{
  "text_encoder_norm": "layernorm",
  "text_encoder_num_experts": 8,
  "beta1": 0.85,
  "adaptive_grad_clip": 0.1
}
Rows from block 3 of the text encoder of a small contrastive audio-text model, named by matrix and row number. Rows with one number within an expert belong to one neuron, the router's apart. Each number is 50 + 10 x the weight over its row's rms, rounded and kept within 0 to 99. All counts start at 0.
Before each expert's rows are labels from the 100 texts, of 14848, where the router gives the expert most weight on average: "fires on" is the input token at the peak. Only what is clearly more common there than usual is listed. The data: two synthetic voices taking turns or overlapping, over music, noise or silence.
# router: router (text_encoder.blocks.3.mlp.router.weight, 8x192), inputs 64-127
# gate: expert gate (text_encoder.blocks.3.mlp.gate, 8x48x192), inputs 64-127
# up: expert up (text_encoder.blocks.3.mlp.up, 8x48x192), inputs 64-127
# down: expert down (text_encoder.blocks.3.mlp.down, 8x192x48, transposed), outputs 64-127

# expert 4
fires on: "quiet"; "doctor"
router.4:62 65 38 55 61 53 49 52 34 64 45 29 42 32 52 36 38 54 72 49 27 58 27 47 45 60 58 55 58 29 50 35 58 72 39 50 57 44 55 62 42 63 49 42 49 54 50 54 46 47 59 46 67 53 36 62 62 59 44 56 36 39 55 67
gate.0:46 58 50 43 47 31 52 51 35 64 49 42 31 54 46 55 63 53 57 45 35 58 40 34 59 48 51 64 56 56 70 44 51 63 61 38 61 52 53 53 62 66 36 46 57 42 51 45 37 63 52 52 55 63 48 39 54 54 59 41 48 67 42 55
up.0:46 46 36 70 55 59 53 36 45 53 44 56 51 36 48 39 51 45 49 43 45 49 56 50 52 38 51 55 37 51 46 61 72 61 48 42 53 54 36 65 79 62 35 51 53 29 36 64 54 67 55 46 45 54 41 62 51 56 68 32 43 51 55 50
down.0:63 48 48 45 49 35 62 53 51 68 47 58 63 42 63 23 45 27 55 53 41 56 48 52 39 58 51 46 50 36 41 48 44 33 55 77 49 45 28 63 61 41 61 56 33 57 33 68 45 39 47 38 40 46 59 33 43 46 46 51 52 47 58 57
gate.1:60 54 48 34 37 59 38 66 36 49 51 43 41 49 22 35 51 70 51 62 51 48 44 67 56 48 59 56 43 66 41 42 35 51 74 24 56 50 45 35 53 45 37 53 44 28 62 56 45 44 70 46 50 45 61 46 49 57 66 41 56 56 39 57
up.1:31 43 42 62 52 52 57 52 51 50 48 55 52 70 51 59 37 47 53 35 44 42 54 47 63 48 42 55 53 40 55 45 75 48 50 75 36 54 46 59 55 62 48 67 55 66 38 41 49 57 40 43 44 45 48 68 54 56 44 59 55 48 33 46
down.1:51 52 31 44 47 48 51 56 44 23 63 50 63 41 39 42 63 56 35 53 51 34 53 71 57 47 35 48 38 54 64 55 39 48 55 36 55 58 46 46 52 49 36 51 26 49 50 58 51 35 57 53 45 40 49 54 39 76 37 50 52 48 73 57
gate.2:61 44 34 49 46 63 46 57 69 36 54 41 68 41 65 63 35 49 42 55 59 42 59 49 44 64 45 37 50 48 45 34 57 53 56 58 65 38 57 44 51 54 50 60 46 53 50 55 56 45 44 59 58 20 46 66 58 37 45 58 54 48 48 31
up.2:57 40 42 29 51 36 40 62 52 55 45 64 30 34 53 49 58 60 37 51 51 42 46 55 49 48 60 49 66 48 43 55 43 59 52 56 32 67 49 50 53 45 50 44 61 50 64 56 65 62 59 40 46 55 60 28 57 66 56 47 46 57 49 60
down.2:48 49 42 38 48 37 45 70 61 49 66 51 42 62 63 49 45 54 60 50 44 30 34 40 51 33 50 51 43 38 40 55 67 48 38 58 48 54 32 56 52 65 41 36 36 48 53 39 64 56 57 63 38 53 48 26 45 69 47 43 36 61 55 51
gate.3:44 64 26 46 42 38 47 48 44 61 43 51 47 60 52 50 56 36 43 71 42 65 65 60 49 47 47 57 54 58 55 47 36 54 47 39 41 49 39 58 68 34 34 46 69 50 44 39 48 63 64 34 52 44 42 73 52 47 45 59 41 76 32 50
up.3:62 56 56 34 44 55 53 63 39 46 47 64 50 58 25 63 35 58 47 44 66 31 53 55 60 56 57 42 45 63 52 48 52 59 68 49 67 40 45 53 52 59 64 40 32 70 60 57 60 42 55 46 43 43 62 32 35 34 52 41 58 55 53 49
down.3:56 60 56 46 43 64 38 39 54 55 60 64 56 60 35 48 70 41 60 55 50 46 63 58 56 39 30 59 43 50 44 51 42 37 63 31 59 66 69 38 73 62 41 46 46 62 51 52 55 43 48 41 53 55 52 49 52 50 55 60 41 50 47 48
gate.4:45 51 35 54 39 47 47 64 51 50 50 27 48 51 59 66 33 37 37 55 44 61 57 67 45 60 46 58 56 42 46 30 45 68 35 50 61 53 54 45 50 52 38 65 63 60 48 54 64 48 53 58 74 41 30 44 50 51 31 59 54 47 55 35
up.4:61 44 64 34 57 43 62 37 50 54 42 70 54 38 62 34 63 52 59 44 51 46 46 44 50 43 68 44 33 45 46 63 45 35 68 53 37 64 48 48 51 50 50 30 44 42 57 47 45 49 50 58 26 48 64 40 45 53 70 28 48 50 48 58
down.4:51 43 58 46 48 42 39 44 39 45 34 52 23 57 58 76 61 60 57 43 57 30 59 49 72 45 58 34 40 59 53 53 53 45 42 57 33 49 53 42 38 49 37 54 50 65 41 42 51 37 61 39 44 41 66 59 52 38 46 28 56 71 55 54
gate.5:57 40 49 59 60 62 57 63 60 45 65 41 37 51 51 46 41 71 42 29 42 41 56 51 33 55 49 35 68 43 63 49 51 59 49 52 45 51 49 59 61 66 52 61 45 27 46 57 49 60 56 53 54 57 46 49 48 55 40 44 51 29 59 50
up.5:54 43 38 59 46 52 56 59 48 52 30 21 60 26 47 53 46 38 56 66 49 49 48 51 49 35 50 48 37 44 36 46 51 67 43 43 56 37 48 46 46 59 39 67 60 44 58 57 48 46 56 41 56 67 48 62 48 58 45 44 54 51 50 44
down.5:39 41 62 63 63 63 30 54 74 53 55 31 52 62 51 40 52 60 45 69 49 50 70 50 76 52 49 72 48 46 54 51 50 60 41 42 46 44 51 43 47 49 53 52 52 67 57 60 66 50 44 62 64 57 51 33 48 65 41 56 42 36 62 44
gate.6:62 47 44 60 57 65 59 42 45 56 36 39 65 43 43 58 46 50 68 75 54 45 58 45 46 30 46 50 38 51 48 51 57 54 55 32 57 47 30 42 52 56 60 60 38 53 57 51 48 38 63 59 42 57 40 58 49 43 64 55 53 39 44 52
up.6:42 63 52 42 33 26 44 51 50 53 46 59 54 56 60 48 68 30 47 41 45 43 61 54 66 42 45 67 36 65 61 41 37 52 63 45 56 48 60 41 53 52 33 41 58 46 39 37 60 68 37 34 68 48 67 30 53 40 48 33 57 65 54 46
down.6:50 51 53 47 35 38 55 62 55 52 36 47 48 53 44 58 49 43 56 56 50 49 37 45 44 48 51 51 59 55 26 49 52 69 55 58 50 50 51 43 50 63 70 41 32 44 57 41 59 49 44 48 62 38 40 38 36 62 47 49 37 58 38 48
gate.7:52 43 37 62 60 76 51 43 53 42 55 31 54 36 52 43 49 62 63 66 52 30 59 82 56 57 60 39 60 49 31 49 51 47 50 47 56 36 47 51 56 39 45 65 43 39 42 48 56 50 58 64 50 44 47 62 51 68 44 53 48 37 59 44
up.7:56 73 55 38 42 34 52 49 39 44 37 58 56 64 36 62 56 44 65 40 53 54 50 39 59 46 51 54 35 61 67 48 46 50 41 45 48 41 46 56 45 50 50 39 42 66 52 35 33 50 38 41 49 33 56 52 58 41 46 43 47 74 38 76
down.7:59 56 43 39 45 54 47 48 50 36 52 70 43 33 48 58 41 69 45 58 71 42 60 63 52 51 49 41 47 49 51 48 57 41 48 38 53 54 66 44 52 46 38 31 52 52 28 57 47 59 53 37 39 43 72 65 38 50 39 42 42 45 42 59

# expert 1
fires on: "shop"
router.1:63 43 58 62 35 49 51 53 51 37 36 53 52 55 58 44 65 33 39 28 48 62 35 44 57 53 44 49 40 66 52 54 35 52 47 49 69 61 76 63 50 39 51 39 51 47 60 59 41 58 39 35 52 56 53 44 54 45 38 60 42 51 68 47
gate.0:55 58 35 63 67 67 53 50 51 54 36 51 44 57 46 41 52 50 42 72 56 48 64 55 40 39 63 61 42 44 38 61 44 35 67 29 53 54 45 36 34 46 44 54 45 64 62 75 55 50 65 62 32 56 46 41 31 60 60 42 37 44 46 45
up.0:60 55 53 49 44 73 35 50 42 43 36 56 43 61 49 65 51 33 44 71 63 42 65 48 43 40 55 62 35 57 60 53 41 43 55 45 36 52 59 48 42 31 54 40 64 57 58 45 39 32 53 52 28 44 78 51 43 48 50 44 46 47 39 61
down.0:50 38 62 47 59 35 45 48 57 51 47 44 64 54 51 37 53 61 70 32 39 64 54 61 56 60 52 52 53 54 49 35 50 71 55 54 55 29 50 55 28 61 50 73 44 48 38 61 45 50 63 58 35 54 43 57 62 38 45 52 47 43 46 55
gate.1:52 44 58 43 28 49 45 51 56 40 50 53 60 59 49 44 46 63 61 44 38 56 46 42 41 58 29 65 60 43 41 51 48 61 53 52 47 38 60 62 55 53 54 48 46 56 48 41 30 53 44 47 64 68 57 49 64 45 51 63 49 40 44 53
up.1:66 51 48 54 62 71 54 55 56 49 46 48 28 43 50 60 51 40 53 49 53 37 68 40 72 55 63 42 64 53 52 59 50 50 33 39 50 43 49 45 45 53 54 38 44 47 46 68 65 45 62 49 45 41 44 53 45 63 43 49 59 37 43 47
down.1:64 41 65 45 35 45 46 45 54 48 36 66 38 59 42 57 77 56 53 45 62 44 25 52 40 44 56 51 56 69 50 60 50 45 43 45 34 46 32 50 30 63 54 28 54 47 39 48 46 48 55 51 43 57 48 52 51 66 55 50 59 74 38 49
gate.2:54 55 54 64 50 43 62 35 50 47 66 27 49 56 53 56 51 78 48 42 40 50 42 48 53 54 43 43 53 40 39 54 54 65 73 35 63 55 52 50 43 68 49 46 32 44 47 60 55 61 52 45 44 61 32 52 43 47 53 42 30 52 56 51
up.2:41 26 59 51 67 53 36 57 36 45 60 52 49 37 28 47 37 44 44 59 57 62 42 67 57 52 44 36 48 60 47 52 75 55 51 27 76 60 57 61 46 38 58 53 50 41 62 55 52 47 59 40 45 58 61 44 53 43 68 37 62 53 46 20
down.2:42 52 48 37 58 48 50 43 65 42 37 36 52 59 48 56 36 34 57 48 51 55 70 51 52 41 35 44 47 55 44 53 46 32 36 45 63 57 41 45 52 53 73 34 50 40 56 55 49 54 47 47 72 47 53 32 48 53 45 48 51 24 63 42
gate.3:59 49 51 30 52 46 49 45 52 34 50 48 66 59 52 45 56 46 45 49 38 50 46 26 55 68 33 62 51 41 49 50 34 67 68 46 54 31 52 59 48 67 60 40 55 47 59 31 45 65 50 51 46 45 60 49 54 36 37 55 44 55 51 55
up.3:54 49 50 61 67 61 60 45 46 64 40 31 30 61 57 48 41 36 41 55 46 53 29 55 66 48 53 49 66 48 41 43 50 48 44 66 61 52 42 45 45 62 48 43 44 78 66 42 54 41 53 43 60 67 53 55 56 78 43 42 63 37 46 40
down.3:51 60 45 47 48 33 44 57 42 55 22 53 38 49 45 53 60 57 61 57 27 43 45 54 63 54 52 58 42 41 57 47 51 38 52 69 66 44 39 47 38 45 54 54 52 47 66 46 42 42 49 38 46 50 38 54 42 55 57 39 54 75 36 44
gate.4:54 28 62 57 60 59 26 51 46 46 47 43 50 50 50 68 55 60 41 41 62 58 59 55 71 53 39 62 31 55 49 48 57 32 45 27 56 40 54 49 62 53 49 59 25 57 51 54 48 49 46 38 54 47 52 46 50 43 57 48 58 51 63 49
up.4:52 65 40 31 38 43 57 48 47 58 39 62 44 41 40 35 51 41 58 43 46 38 56 40 48 37 55 48 48 48 70 48 46 65 43 58 40 67 42 44 45 45 24 30 68 49 30 43 41 56 55 57 46 56 49 50 51 46 57 49 50 59 41 54
down.4:51 62 54 45 56 48 61 50 45 53 64 58 53 33 47 59 33 49 52 53 47 47 63 46 52 60 63 53 36 43 53 61 47 53 42 58 46 45 56 45 54 50 36 38 51 46 41 53 36 49 65 54 60 63 49 38 45 46 53 44 54 65 44 68
gate.5:61 44 52 46 38 62 62 55 48 39 66 46 38 37 42 48 43 46 47 62 54 47 41 58 44 74 39 44 50 55 49 41 54 45 66 48 69 56 49 51 41 54 47 44 30 45 51 44 31 61 53 56 31 31 57 25 64 54 37 56 35 36 63 59
up.5:49 34 42 47 30 35 58 40 46 39 42 36 41 42 45 63 48 52 54 65 47 40 55 70 37 46 45 53 47 48 56 45 50 60 63 43 71 58 58 57 67 51 41 60 52 34 35 41 52 52 48 57 50 41 46 54 49 37 63 60 53 64 44 60
down.5:41 58 41 56 38 50 33 61 80 36 53 56 45 58 47 48 39 52 64 45 56 53 57 67 46 38 41 47 52 44 55 47 37 46 27 64 62 41 62 47 43 59 52 37 58 65 46 50 54 56 48 63 45 42 41 44 53 56 46 72 39 30 76 48
gate.6:47 51 59 54 61 48 34 53 54 60 46 63 60 41 64 53 53 43 38 46 41 58 43 33 61 61 41 38 51 58 56 49 54 44 22 48 44 53 59 75 55 56 55 40 62 52 29 47 42 43 49 42 70 57 48 56 57 60 25 46 67 36 37 52
up.6:49 48 47 42 36 51 68 42 50 48 46 42 60 45 47 38 37 46 58 53 59 43 61 72 34 54 47 53 42 46 49 29 36 38 48 53 41 55 45 32 44 41 44 69 42 57 62 41 43 43 43 48 37 25 39 37 45 36 55 65 37 64 60 56
down.6:56 43 60 54 63 59 36 45 66 34 42 54 47 49 32 52 60 46 50 53 62 42 55 56 35 65 51 39 60 50 48 37 35 45 35 50 54 45 64 62 35 56 72 60 43 71 34 64 41 49 42 63 60 37 44 53 51 42 30 56 47 42 46 49
gate.7:30 48 46 46 50 28 56 57 46 49 48 46 53 55 46 41 66 61 49 58 26 67 43 45 51 56 41 62 74 50 43 68 50 55 65 61 48 34 50 41 47 66 48 50 53 52 57 46 55 55 45 54 55 52 53 51 59 52 47 47 50 68 51 55
up.7:61 51 54 50 31 61 53 42 57 45 45 41 39 63 40 60 53 45 50 47 63 42 53 45 57 33 60 40 39 48 48 52 55 52 44 37 43 64 47 41 52 39 52 58 51 46 34 71 58 55 52 60 53 37 51 54 34 57 61 55 59 32 47 43
down.7:51 31 45 48 53 54 44 45 41 48 55 43 53 74 41 59 53 44 45 61 49 50 43 51 30 48 50 39 43 52 41 58 42 55 46 48 42 32 44 53 37 48 72 48 56 68 36 43 52 57 56 58 53 40 45 50 55 39 44 61 58 55 45 44

# expert 3
fires on: "-"
router.3:42 57 41 45 51 46 59 53 72 51 37 47 73 34 52 58 68 43 60 36 56 48 49 43 53 52 60 47 49 41 56 55 63 53 47 65 49 35 43 61 66 59 39 48 69 57 47 39 32 45 49 40 48 47 45 71 43 58 34 58 61 61 49 52
gate.0:38 51 39 49 52 36 54 40 68 53 49 35 56 42 54 58 41 37 44 52 33 61 45 64 39 59 37 42 52 38 48 55 55 46 50 56 52 38 35 50 54 60 65 60 65 49 40 56 54 61 58 53 66 44 31 62 41 42 46 44 50 58 37 35
up.0:57 29 43 60 63 56 63 47 42 73 65 40 49 41 53 34 61 53 49 57 31 64 37 44 45 69 39 55 64 32 36 45 37 46 45 54 43 47 48 62 43 59 60 50 60 38 47 29 49 58 50 40 41 55 48 46 67 47 47 53 44 41 59 53
down.0:43 34 46 57 67 57 55 43 43 52 37 70 38 51 45 44 57 54 72 39 56 41 55 22 68 46 62 37 34 63 49 42 60 44 42 47 54 62 45 52 56 54 59 32 36 53 56 37 67 58 46 65 40 64 53 44 50 50 57 43 51 38 51 46
gate.1:54 55 38 62 54 56 49 73 58 58 67 24 63 46 52 54 52 37 48 60 39 82 49 42 61 63 43 46 65 41 37 38 48 59 47 58 48 36 46 61 38 60 58 71 59 45 59 39 45 58 64 39 45 47 45 59 72 37 36 63 46 52 61 36
up.1:53 48 68 39 52 44 48 21 40 29 41 66 52 52 41 37 49 55 60 44 64 31 52 45 41 31 47 47 40 57 67 58 61 41 47 49 45 60 50 54 66 47 45 30 39 54 44 56 55 57 40 68 47 67 64 52 44 52 63 43 44 46 49 50
down.1:53 36 56 59 49 42 28 48 44 50 44 44 58 59 29 57 59 42 72 60 47 56 44 68 43 47 51 57 58 46 42 57 48 34 68 35 52 51 42 59 51 46 58 63 56 64 38 40 24 42 51 43 68 56 45 53 46 45 50 40 42 67 45 48
gate.2:48 56 50 41 56 46 72 57 57 55 41 55 63 58 51 68 68 50 38 46 58 37 46 51 63 53 62 48 36 41 60 53 46 59 58 43 57 33 61 54 52 55 33 58 44 74 35 60 39 49 41 43 45 57 40 56 42 46 41 39 55 57 48 57
up.2:36 45 39 49 79 52 52 46 52 47 59 58 57 63 42 54 54 36 47 52 58 43 55 58 64 32 61 46 47 46 56 65 50 50 45 52 70 57 65 50 70 63 35 54 55 45 63 63 48 47 37 53 26 72 59 51 46 54 61 41 57 42 40 47
down.2:44 53 39 39 53 51 60 57 45 41 48 41 46 52 52 47 42 57 44 72 43 57 65 52 52 38 37 51 46 57 58 52 59 47 42 59 50 43 35 41 62 52 40 55 44 51 62 56 43 75 37 46 39 39 35 37 63 55 63 44 56 51 46 50
gate.3:64 35 56 31 37 45 38 44 35 34 57 39 60 40 46 39 42 50 59 44 45 39 48 61 33 56 39 37 37 64 47 65 42 51 53 46 63 46 40 43 53 25 54 46 50 40 49 58 47 37 48 68 45 27 73 52 66 50 59 57 38 59 60 53
up.3:60 17 55 47 62 47 36 41 22 38 53 54 46 40 41 33 52 52 55 44 46 34 45 56 40 65 60 40 58 57 45 59 51 53 56 52 60 60 46 58 55 34 52 55 50 41 64 57 52 36 61 52 32 44 62 47 63 47 49 44 48 54 39 54
down.3:54 54 45 52 46 59 60 52 39 61 46 72 53 54 40 61 45 65 59 71 49 25 50 62 41 76 37 48 47 57 60 52 65 65 48 45 45 48 50 38 51 47 49 61 54 41 62 44 44 39 45 46 52 37 32 53 58 39 41 50 43 50 39 55
gate.4:64 38 56 58 47 65 59 58 44 50 52 39 59 45 51 46 65 53 54 70 60 46 52 61 51 36 54 50 39 54 29 46 49 61 48 51 57 40 70 46 56 26 50 54 61 56 51 53 39 57 52 34 40 60 51 40 48 60 55 44 44 38 51 51
up.4:44 55 38 36 61 47 57 67 62 46 56 55 40 35 43 33 48 48 39 54 58 44 29 52 55 49 51 56 56 41 39 62 54 64 55 39 59 70 55 46 50 44 43 62 49 31 64 47 44 50 52 59 30 75 51 48 45 50 65 21 52 48 42 44
down.4:48 52 43 38 42 44 57 33 33 23 61 39 58 48 55 48 58 45 50 53 55 56 75 37 52 58 38 55 37 57 62 47 40 53 60 40 25 39 38 51 51 42 41 40 41 68 52 53 44 48 50 52 53 60 38 39 58 45 47 47 58 51 29 60
gate.5:49 62 66 53 42 50 47 30 35 69 42 42 62 33 55 65 44 66 64 49 45 62 51 55 52 51 54 56 44 52 59 48 47 39 44 62 38 50 54 53 44 48 70 38 51 57 51 41 46 47 41 32 46 57 33 54 49 65 47 52 40 61 52 54
up.5:50 40 50 47 50 49 53 55 57 34 59 57 40 58 40 47 55 30 40 62 50 42 50 45 52 42 47 40 44 55 53 46 46 70 51 30 55 57 56 40 54 48 16 51 45 44 38 58 51 56 51 55 66 44 54 43 47 44 56 46 56 41 48 52
down.5:52 50 51 59 39 61 37 62 54 50 60 58 56 71 47 54 64 35 60 53 62 63 41 59 45 62 58 56 43 69 64 59 65 58 52 37 54 55 63 37 45 58 35 39 54 51 38 54 45 44 52 67 45 39 40 11 47 40 59 53 50 52 55 28
gate.6:76 43 42 53 44 64 66 42 45 51 45 48 55 39 80 48 38 68 57 52 40 47 36 50 41 58 42 32 68 52 53 47 50 42 42 67 42 43 44 65 59 39 64 45 48 44 40 36 41 44 43 57 49 37 59 59 61 68 36 74 47 53 54 59
up.6:39 58 47 52 50 47 34 72 48 49 52 51 41 64 49 35 61 48 50 45 57 52 51 40 61 39 53 61 39 50 41 55 34 45 59 37 44 63 61 35 57 55 36 62 51 49 72 57 56 69 67 46 41 68 47 45 51 33 40 38 22 55 48 50
down.6:48 53 54 54 51 52 42 38 54 46 49 33 78 30 52 60 41 40 22 48 32 56 68 57 47 54 46 81 43 48 59 40 50 55 52 38 42 49 54 51 51 54 42 53 59 68 51 55 39 43 63 50 53 39 52 41 45 47 50 61 37 54 47 50
gate.7:59 73 58 52 55 51 69 63 41 63 36 48 63 49 46 66 41 42 55 54 67 56 55 44 52 47 54 57 40 40 59 38 69 28 32 65 38 50 50 28 37 42 77 45 41 64 71 50 55 49 58 53 56 50 42 46 32 53 66 57 43 44 50 62
up.7:49 43 53 32 53 41 42 41 45 45 62 59 47 72 37 45 53 47 54 51 30 39 36 56 58 37 63 67 36 64 51 49 44 71 55 38 51 61 46 66 65 50 46 41 44 62 40 37 38 55 56 66 47 66 64 33 62 40 51 41 56 65 56 53
down.7:54 65 46 48 31 68 68 40 68 49 55 54 54 29 51 47 47 50 57 49 54 52 57 36 52 50 49 37 50 49 43 53 50 42 44 62 32 60 41 49 49 42 56 68 66 49 32 62 41 43 63 53 45 41 38 58 63 39 53 66 58 48 42 47

# expert 7
fires on: "market"; "volume"
router.7:59 37 61 51 54 69 61 41 54 54 64 56 41 58 41 46 53 55 55 51 54 48 48 70 45 47 53 57 60 46 39 51 45 64 65 57 48 61 52 44 38 43 68 55 52 54 57 48 61 44 49 52 36 43 38 47 28 41 54 50 51 45 40 44
gate.0:51 43 50 63 54 65 43 43 59 47 50 46 32 72 43 48 54 41 40 61 57 53 49 54 50 45 48 41 63 54 45 69 42 58 47 44 53 50 56 46 59 31 51 63 75 50 49 48 45 41 49 52 36 53 70 63 54 46 56 60 73 44 39 36
up.0:61 57 46 43 40 38 53 45 59 36 67 54 47 62 21 53 45 39 44 59 42 50 66 53 30 55 50 57 54 63 62 60 57 78 44 55 51 52 39 47 33 40 54 57 55 55 44 65 43 43 82 51 51 38 57 49 37 32 47 57 52 51 41 45
down.0:64 36 49 57 43 46 36 50 51 60 52 59 42 59 42 46 57 58 62 49 38 54 51 68 53 34 37 39 50 57 64 54 49 59 51 46 50 56 48 62 72 57 49 59 40 42 51 56 47 56 56 53 70 66 64 32 54 45 36 31 61 40 66 45
gate.1:54 45 59 57 47 47 46 38 39 40 62 40 44 60 52 55 50 51 62 34 54 55 51 49 51 52 36 54 24 47 61 46 36 45 53 43 44 49 54 52 48 52 60 60 25 50 43 63 56 71 47 61 53 61 52 39 37 42 42 50 56 34 69 56
up.1:47 42 55 40 65 43 56 31 39 41 52 39 41 45 52 72 57 28 52 38 45 48 48 59 58 43 57 41 47 56 59 47 54 64 55 59 47 62 59 58 47 55 71 51 26 54 42 56 60 46 46 67 59 63 58 35 27 42 47 40 57 33 51 40
down.1:41 64 38 59 52 44 55 57 49 64 30 42 59 40 66 50 53 48 40 45 47 40 51 62 27 55 53 78 57 61 48 36 43 54 49 64 49 55 43 51 52 58 50 56 45 72 51 62 55 26 40 52 54 52 43 47 42 34 49 41 41 51 53 55
gate.2:48 50 21 63 57 30 34 53 52 68 63 41 52 34 41 58 59 43 48 55 33 56 51 57 42 55 47 50 54 56 39 52 59 58 48 32 42 63 40 59 44 49 42 64 62 42 56 44 69 45 56 57 57 55 48 48 67 58 58 45 43 60 40 36
up.2:47 47 58 42 42 41 58 53 63 31 44 55 51 47 63 41 26 59 65 35 64 33 47 38 52 43 52 58 28 40 46 35 55 57 49 56 65 47 44 53 76 64 50 45 32 63 28 73 53 56 46 47 54 54 36 59 25 31 44 50 53 43 58 56
down.2:68 63 63 56 55 53 54 45 60 46 64 42 47 58 42 37 38 50 32 40 33 52 57 61 39 58 44 61 54 47 40 33 43 47 40 50 58 45 47 60 46 46 41 38 60 56 63 48 34 44 60 48 33 61 60 47 73 41 35 61 35 53 72 53
gate.3:38 35 53 63 67 52 25 45 66 43 66 35 49 55 54 41 51 60 59 37 54 52 54 59 52 47 50 41 61 45 29 64 61 52 47 45 42 47 49 47 36 50 58 51 53 34 74 68 65 58 49 44 56 52 41 69 45 50 54 34 48 37 63 31
up.3:64 59 50 43 50 44 67 47 48 58 42 54 69 45 47 60 47 30 48 60 43 61 48 49 34 54 37 68 41 45 69 44 35 57 55 61 51 50 50 54 57 52 73 47 54 61 45 44 45 38 62 49 52 39 47 32 50 48 48 62 37 51 40 67
down.3:47 34 33 58 39 33 53 50 41 44 52 70 49 46 34 45 44 64 74 51 62 50 43 51 56 36 62 55 41 52 49 44 47 34 52 46 43 55 39 50 70 51 59 43 49 43 46 55 61 59 41 60 34 56 66 59 38 56 41 39 56 39 56 55
gate.4:71 51 52 37 65 58 40 61 63 41 75 61 49 32 44 41 63 48 63 52 53 54 58 65 42 59 72 48 72 56 38 52 37 51 54 26 73 65 46 42 40 50 27 57 59 51 62 58 52 53 63 53 46 45 57 47 37 32 52 38 39 44 45 46
up.4:48 48 59 60 36 48 60 23 38 58 37 52 56 70 53 45 67 50 49 56 41 64 36 34 51 31 39 63 42 34 65 46 61 54 39 53 32 46 55 51 44 49 57 50 41 53 35 35 46 44 30 32 48 47 58 54 53 59 53 58 58 54 48 53
down.4:50 56 43 54 67 56 58 48 36 55 54 49 52 40 66 45 37 56 63 52 67 51 26 51 57 47 63 63 40 41 53 65 63 41 56 74 63 35 51 47 52 52 65 57 37 46 62 59 38 68 49 45 45 64 46 42 39 55 45 39 49 38 53 55
gate.5:60 51 46 42 56 58 44 46 38 45 60 34 43 64 58 47 54 71 39 43 52 50 62 65 44 71 52 51 73 26 35 48 35 64 53 57 48 40 64 55 53 50 28 61 52 37 43 39 46 43 58 41 41 43 45 63 54 48 27 58 48 53 45 50
up.5:36 60 50 60 45 47 62 40 55 60 47 52 33 78 53 47 51 52 40 49 39 70 41 54 47 62 43 58 62 42 42 55 26 48 44 50 49 37 49 48 40 57 59 55 61 35 48 48 52 67 43 35 49 55 40 53 60 47 38 60 46 59 59 55
down.5:53 51 44 42 38 45 64 62 52 60 36 57 49 47 61 54 54 31 49 55 39 43 56 40 42 55 59 50 38 56 44 44 59 44 37 65 43 64 42 53 62 48 33 61 53 49 56 41 38 52 35 52 45 48 41 56 48 57 60 51 68 54 55 41
gate.6:59 60 49 59 54 49 45 53 49 40 43 58 39 52 28 66 59 42 53 82 56 46 67 53 39 39 59 39 65 51 57 67 41 38 65 53 51 51 55 47 58 42 34 54 58 55 45 45 52 40 60 41 40 43 74 63 43 40 46 54 62 53 44 63
up.6:42 47 50 38 50 49 57 51 54 59 47 48 57 54 73 39 45 55 41 31 43 43 37 39 65 64 37 59 26 40 35 29 70 57 46 54 46 44 45 60 63 63 68 48 38 50 48 51 49 67 36 68 61 51 38 57 64 64 54 32 53 61 50 41
down.6:52 41 37 54 44 38 46 56 53 54 46 71 64 44 63 68 59 32 42 38 40 50 42 43 40 68 52 65 55 60 53 46 45 47 49 34 39 45 57 44 40 55 30 50 43 62 46 49 43 38 42 57 66 47 46 43 57 50 52 34 38 53 39 63
gate.7:43 56 38 23 29 52 44 77 61 41 38 48 50 40 43 57 44 59 51 68 55 44 68 57 59 57 56 47 59 60 44 56 38 57 63 36 55 60 29 48 46 48 42 58 59 55 58 40 41 49 57 65 46 52 62 60 47 50 38 25 48 49 39 37
up.7:41 47 50 36 40 51 44 60 43 51 44 51 54 33 38 54 55 49 58 72 53 44 66 71 46 48 59 45 56 64 46 54 45 63 63 47 48 68 43 51 39 32 59 61 54 59 62 34 51 44 49 60 41 53 58 54 42 67 55 28 56 51 27 38
down.7:50 47 49 35 20 69 58 49 57 47 45 41 61 60 49 52 45 53 52 44 38 34 55 57 51 74 51 55 67 59 55 59 51 66 48 54 52 45 42 58 44 47 57 60 41 54 56 51 46 58 59 46 49 46 41 46 66 44 35 54 43 51 32 43